{
  "targets": ["group"],
  "arch": "convnext",
  "norm": "rmsnorm",
  "inner_norm": false,
  "kernel_size": 5,
  "loss": "cross_entropy",
  "momentum": 0.9,
  "lr_schedule": "step"
}
Rows from block 10 of a small sound classifier, named by matrix and row number. Rows with one number belong to one neuron. Each number is 128 + 32 x the weight over its row's rms, rounded and kept within 0 to 255. All counts start at 0. Numbers have three digits each.
Before each neuron's rows are labels from the 100 clips, of 14976, where the neuron reaches its largest size: "strongest on" is what is common among them; "loudest band" is the band of the loudest frequency at the time of the peak. Only what is clearly more common there than usual is listed. The data: synthesised imitations of 52 everyday sounds, one a clip. In brackets: how many of the 100.
# gate: MLP gate (model.blocks.10.mlp.gate.weight, 576x192), inputs 78-116
# fc1: MLP up (model.blocks.10.mlp.fc1.weight, 576x192), inputs 78-116
# fc2: MLP down (model.blocks.10.mlp.fc2.weight, 192x576, transposed), outputs 78-116

strongest on: household (84); creak (81)
loudest band: 1000 to 2000 Hz (63); 2000 to 4000 Hz (28)
gate.394:117129104067141161116187142186144137107147109157109174158061105087105177151111114132092214108105116120083124151087096
fc1.394:149124150178160117131182137136094084107121119143155130147145165149167062170120183127140057118080109101136101111097145
fc2.394:165145149190145071087087117132146092104122125163099146126095147139160146101148046168177096134122074190097162183144109

strongest on: machines and effects (48); whoosh (42)
loudest band: 1000 to 2000 Hz (35)
gate.263:106104163098126131143178101131158112073117137132133153112154153103126130109143143169102185148118132098113138106075063
fc1.263:080122152169158137140119127133095161132219070128142074114128098147180179144109146120158138141152112143080123127158070
fc2.263:172155105174162125082148137057053079189129156149152106182175155160132133220114135127152102108123109132107157098102182

strongest on: animals (100); mooing (78)
loudest band: 250 to 500 Hz (69)
gate.144:116145133059121152194055121123141083158128187091152125111086118167122121141095077143176137133146121134166191124155111
fc1.144:062074105120177128082159116132133243144124091156137139138163066142121098126159186125124176112176194107130157121146120
fc2.144:116151106137097148114111089159120112104136135113118080112123176192107134080141166186158098154101159125178150151114203

strongest on: nature (41)
loudest band: 2000 to 4000 Hz (25)
gate.87:125138127077210133137170127062132148164112133089110105169125105178217104146138108096120112176098180103100152138130121
fc1.87:140158069150146121119111198115125112127102128169127117105107128129122162151109093167151033176065148146141123142136160
fc2.87:139186095142103107087112136130159146186137085076109145061158159131104143121158192110148142163121055103157114123114110

strongest on: household (96); glass breaking (32)
loudest band: 4000 to 8000 Hz (64)
gate.237:149150124221164176112110136185129124119091106168133162131161143133203150064121149138163134152144139096158190141097097
fc1.237:131106140151171113156136184116090076157157096172121069112103115114169063104175157061154123131150095124076175079120072
fc2.237:152149145096108132157137125114093104111133170164131134123137103163188118109149128157139121173123186121127141111145099

strongest on: nature (100); water drop (93)
loudest band: 500 to 1000 Hz (83)
gate.445:149159098194142104102164106118054103110126146105096136145160189086070130115131178133158172101119123122120123145103109
fc1.445:173138099162125087080148094128087136143090167107085161050094175071117101173086125089122148138121120100106149124124112
fc2.445:151171171156151177068116117124097114117165120139160124105151110098157127153154092159103122132155136112078088115107140

strongest on: signals (78); beeping (47); whistle (30)
loudest band: 2000 to 4000 Hz (64)
gate.251:114095067190140116127100056142150163090145151137106150121120139143168144097143173149166140141094114084194081124110113
fc1.251:149161188066151113148164131092107102138133124118103106142123118115075087207146076083090174046107100125077176144145133
fc2.251:118119105105123114196124090081127137156159108161152153121139133122163096145167100148120123135126147114120045124129129

strongest on: machines and effects (100); spray hiss (66)
loudest band: 4000 to 8000 Hz (73)
gate.16:123124085106107109091113133160127114118150128120103168173089111114198129136110100086127096140139124163142165111167136
fc1.16:099076104062122100096053147170149136150205093160151105126126120180196140120164165100140171070123064107156144109166154
fc2.16:119138101151136125143103119097128100119085155150151118120139155123132103122160152077125166168141139149139153115091129

strongest on: machines and effects (99); sawing (56); whoosh (42)
loudest band: 2000 to 4000 Hz (36); 1000 to 2000 Hz (36)
gate.551:099103180099091108121175128103116103156112100104147064125174094184152127112118135088105146122176098111175066144126062
fc1.551:084087135132135103075109113117156124158099141111117158141115121145125143123104097143137126111132075136137056193198187
fc2.551:168186122168158120123105130188158140145179096173137155120097198147180085099129118145177108083104084148085116146148125

strongest on: beeping (100); signals (100)
loudest band: 2000 to 4000 Hz (50); 1000 to 2000 Hz (39)
gate.38:066167127158132186144057097158145122155222171133119107123157156174127110107129175115118120073101116146087116153109169
fc1.38:116074202134133143170068133122139152083069187142164098148116140200118101103103183116087162202094163129121102129122108
fc2.38:147116113067165191150165128134145175135123080082135145105141120129116189166172170106156115133128161147102131079118130

strongest on: machines and effects (97); spray hiss (54)
loudest band: 4000 to 8000 Hz (58); 2000 to 4000 Hz (32)
gate.189:123110091123108174115131185127116114101129138119131130138056152165071117168137196075142122085085137122145147139127101
fc1.189:107154165131173177126094163115088160153152151176111148150181121134162120096082160072084109129210110124098121110101093
fc2.189:136143157087197126115157144158136159138058094160016171104178142131067164111189169127136196138128143140131099146084142

strongest on: household (96); glass breaking (91)
loudest band: 4000 to 8000 Hz (53); 2000 to 4000 Hz (32)
gate.207:083158115141093098166147086105129093119127146122102132074113105062047152128130147113070085143123130136131095142125161
fc1.207:131124140148103037109122123094131124166141144155103111120130100163131139103105154138092103158183107151105106172145113
fc2.207:140154186150116072147180136115050128138155181130106115071108156085096121163127139161086104095070107132150118115097145

strongest on: animals (97); meowing (71)
loudest band: 500 to 1000 Hz (72)
gate.232:111103102137133108095094159141134172087170059090133102174124123144114169105138148197111130146095139121158170120103156
fc1.232:124138130108161162160176125115078101112157135126123101056145147098133112131175120081186160091121091097136071123139070
fc2.232:114102090180116128128121116138149118133135023066153119117102074099112212116148162132151204153129121120137164147129129

strongest on: animals (100); barking (95)
loudest band: 500 to 1000 Hz (70)
gate.53:104109125170179088124065013120179169118113137160108116091194130130057110161085152159061179145116151106104141170154151
fc1.53:171075086130167174201122120140106118143101118152171059166137157141091136089070150152173103133117113143128149091157157
fc2.53:124136160125134187022132117101101090186162100121156088110140120169118160153142188090150113101141153162153151119157142

strongest on: people (58); snoring (55); car passing (27)
loudest band: 1000 to 2000 Hz (29)
gate.210:166144206096117110137125117124074117152219089132223128176100107123163116049113145130103159144128124110088103169125140
fc1.210:170121198126107134173058142196127128098123156154146122108173159141099158094171073111127144131108124155123133132144109
fc2.210:141136136167168104128093198133112075160144121114127211121119125129101128137062107124120103168108134131154116149101134

strongest on: machines and effects (53); animals (35); whoosh (33)
loudest band: 1000 to 2000 Hz (35)
gate.443:134108091137041052118135097116126139104161120161192128101113123125112145152051120130070099074116140165096143171107080
fc1.443:085137122151131151140120112206141110127116138185036115153162119122138119153121146084194173155106079174160086175144193
fc2.443:051149146145092147086105174173135099152102110152043136104132131096115125118170146127185162113047104155145093161107146

strongest on: people (100); laughter (94)
loudest band: 250 to 500 Hz (40); 500 to 1000 Hz (37)
gate.101:144147201126133130127161093127155057139106187144137134118139140131144133142102136099075158066128188114154064144105130
fc1.101:101125079136128125158113114125114178093172085105121121162132116118119173134138123185176145182135102129140150102145148
fc2.101:131092111117137123076134086108098116136105178087185143091137118032187100187092104121078081126063118113127139163140116

strongest on: beeping (64); signals (64); barking (25)
loudest band: 1000 to 2000 Hz (38); 500 to 1000 Hz (36)
gate.217:144156131109141160187121137139112138150104152134085195184173094186096130150178154120055149127143171141087131157109167
fc1.217:133157123110124052082088160158130132118159142121105139061120115130156130157115131125107141136123184139191126169173117
fc2.217:152142126203180065129142124103103172109039154155115108127144154152135122130100114115154100075162121132052137111140098

strongest on: animals (98); bird chirping (97)
loudest band: 2000 to 4000 Hz (49)
gate.223:114152085143110128120095167147106171092160117169173134111162103105097105116077179127144062094136143096088140131107104
fc1.223:092091129091144146062153159140145147185137070153119134161115094099167145160182132144115139122097129132163113150097131
fc2.223:129025178099120152144092159082074141105113176126140098141104125154104136088194163145122100127122132143158138099090246

strongest on: beeping (83); signals (83)
loudest band: 2000 to 4000 Hz (50); 1000 to 2000 Hz (27)
gate.268:154136112174118152161168134079168126135098132159114163123130090098112145173104151106163074147112141118159164110100096
fc1.268:120118125088126125109075146167154131116130136105143072132109165172115111095107108128100200101118124158080105109127122
fc2.268:111083150178141122139111084116129097151138165152113185125062123165142101108067088132102141081124112110114141116107171

strongest on: animals (70); bird chirping (36)
loudest band: 4000 to 8000 Hz (80)
gate.209:112131193117045161133116086159143144144207171079137081138154103131131123122109086084095091131090138136060118160130110
fc1.209:130156162129093164126070163105100155075177152141082114094174149189098101103139089092113162106079115156167128143112152
fc2.209:070156121122144095078128131103155119189167103161160148094166095152098111092214086109198147123162160074093094132155118

strongest on: beeping (99); signals (99)
loudest band: 2000 to 4000 Hz (46); 1000 to 2000 Hz (45)
gate.15:150057137116164156134155137105146081103092125146125168180169100121085111155064150132150110142122117135127148124126100
fc1.15:149091108114119101144205128074105068097114104143069176105139105135117079130149182070133108207145166132130137126134158
fc2.15:176143104096087157080148119114150138134102139104134139168164121128108125108151155193076110160153129154191112089094117

strongest on: people (94); laughter (89); reverberation (60); text has "reverberant" (60)
loudest band: 250 to 500 Hz (47); 500 to 1000 Hz (39)
gate.125:193106166118175159121127119143104128123079135121161113135105138115147131136134143107078143074112152109127053140138146
fc1.125:068135082146086109137149130122157108141160106133116124118152129134116129144140131147166130171139113148121196114139111
fc2.125:126104142167132147111141166138093119088095133107186138111110121073166107184111080101047052152025111122135096145168110

strongest on: animals (35); crickets (33)
loudest band: 4000 to 8000 Hz (48)
gate.116:110133126189147117151067109128121142113129108162165099129061089166094119149164162103126140090135169133110106056140154
fc1.116:119131081113132133187080145214074102104162104168136126152101122067102119105096159093109130123119151139147154108119095
fc2.116:108154131075146101098104107124159136150130124094096111074157097053137116119115107135093128120127086090193150120185121

strongest on: animals (67); crickets (50)
loudest band: 4000 to 8000 Hz (43); 2000 to 4000 Hz (31)
gate.318:125148125121122125097145118145116112097115134152031135112153092166097187139063161092145137143134106128138153135089038
fc1.318:152113122106164143126197147128197094050165133117172092211100091113144146113118129121188153089068147068111141146096122
fc2.318:159154118102104109084085087165141125151178112167137095031146173114082105130091082149110179093158176103117148105074092

strongest on: signals (100); siren (99)
loudest band: 1000 to 2000 Hz (93)
gate.460:143152083193130120147176183160135121141132140092149109103114135126092169077191173152114129139146103118152113114130123
fc1.460:146131150095133124135169111103113134134138170129124155157137133089143026140121093089106105103151151101047105101143153
fc2.460:115174134067146122178067087160149088122103139110142100079119150116107119117073098166074113132180155157166099107132158

strongest on: nature (39)
loudest band: 500 to 1000 Hz (33)
gate.183:096198231136147130178140120110083099118174093160169110179088164149130138080184162130121079160120110154086178103182171
fc1.183:099111158161136169154147160134148178117171144103119111100115109126169142094124150151109105079094162174152145141121146
fc2.183:101160135137116134098159106158104135130162190179082149127085134140117077175102143140098130083110127171170126162200089

strongest on: signals (60); church bell (25)
loudest band: 500 to 1000 Hz (48); 250 to 500 Hz (31)
gate.514:121155153128104221145129133080099162151109136099165153155132148118059099133086189143150102159077179090123121128158105
fc1.514:129101130107169132100142146115158132169126119185155116067043092120133129095158113069144078137175150073157108098093137
fc2.514:133107166138156160128130117141102162163197157186121132138079113172151133128161136121113147090139077132127130076186047

strongest on: nature (100); water drop (97)
loudest band: 500 to 1000 Hz (92)
gate.154:136125081141157090116129135069174157154112111152185152152128170132096080140160118134147113128146165117121106147144112
fc1.154:126074107116045106158161185128132102145113114149109080125080088124153161172126089123155081160046106129117087122120135
fc2.154:126161176105097107115118103158151099192116155130127090115103113089129102123175120077169131118142097142135151144072080

strongest on: household (100); creak (63); zipper (37)
loudest band: 1000 to 2000 Hz (47); 2000 to 4000 Hz (25)
gate.545:123123149086125122106120135139200107124162124111158124192127099154135162125202116102117167166152092086130125109166199
fc1.545:131154135184090170139111151123138204142093071118114146092081140143068153129071116157162178094075085067142087124078122
fc2.545:165143126151160157115140141165108095174206143129111103087148133121216119076186086103134105186129183133119110133157091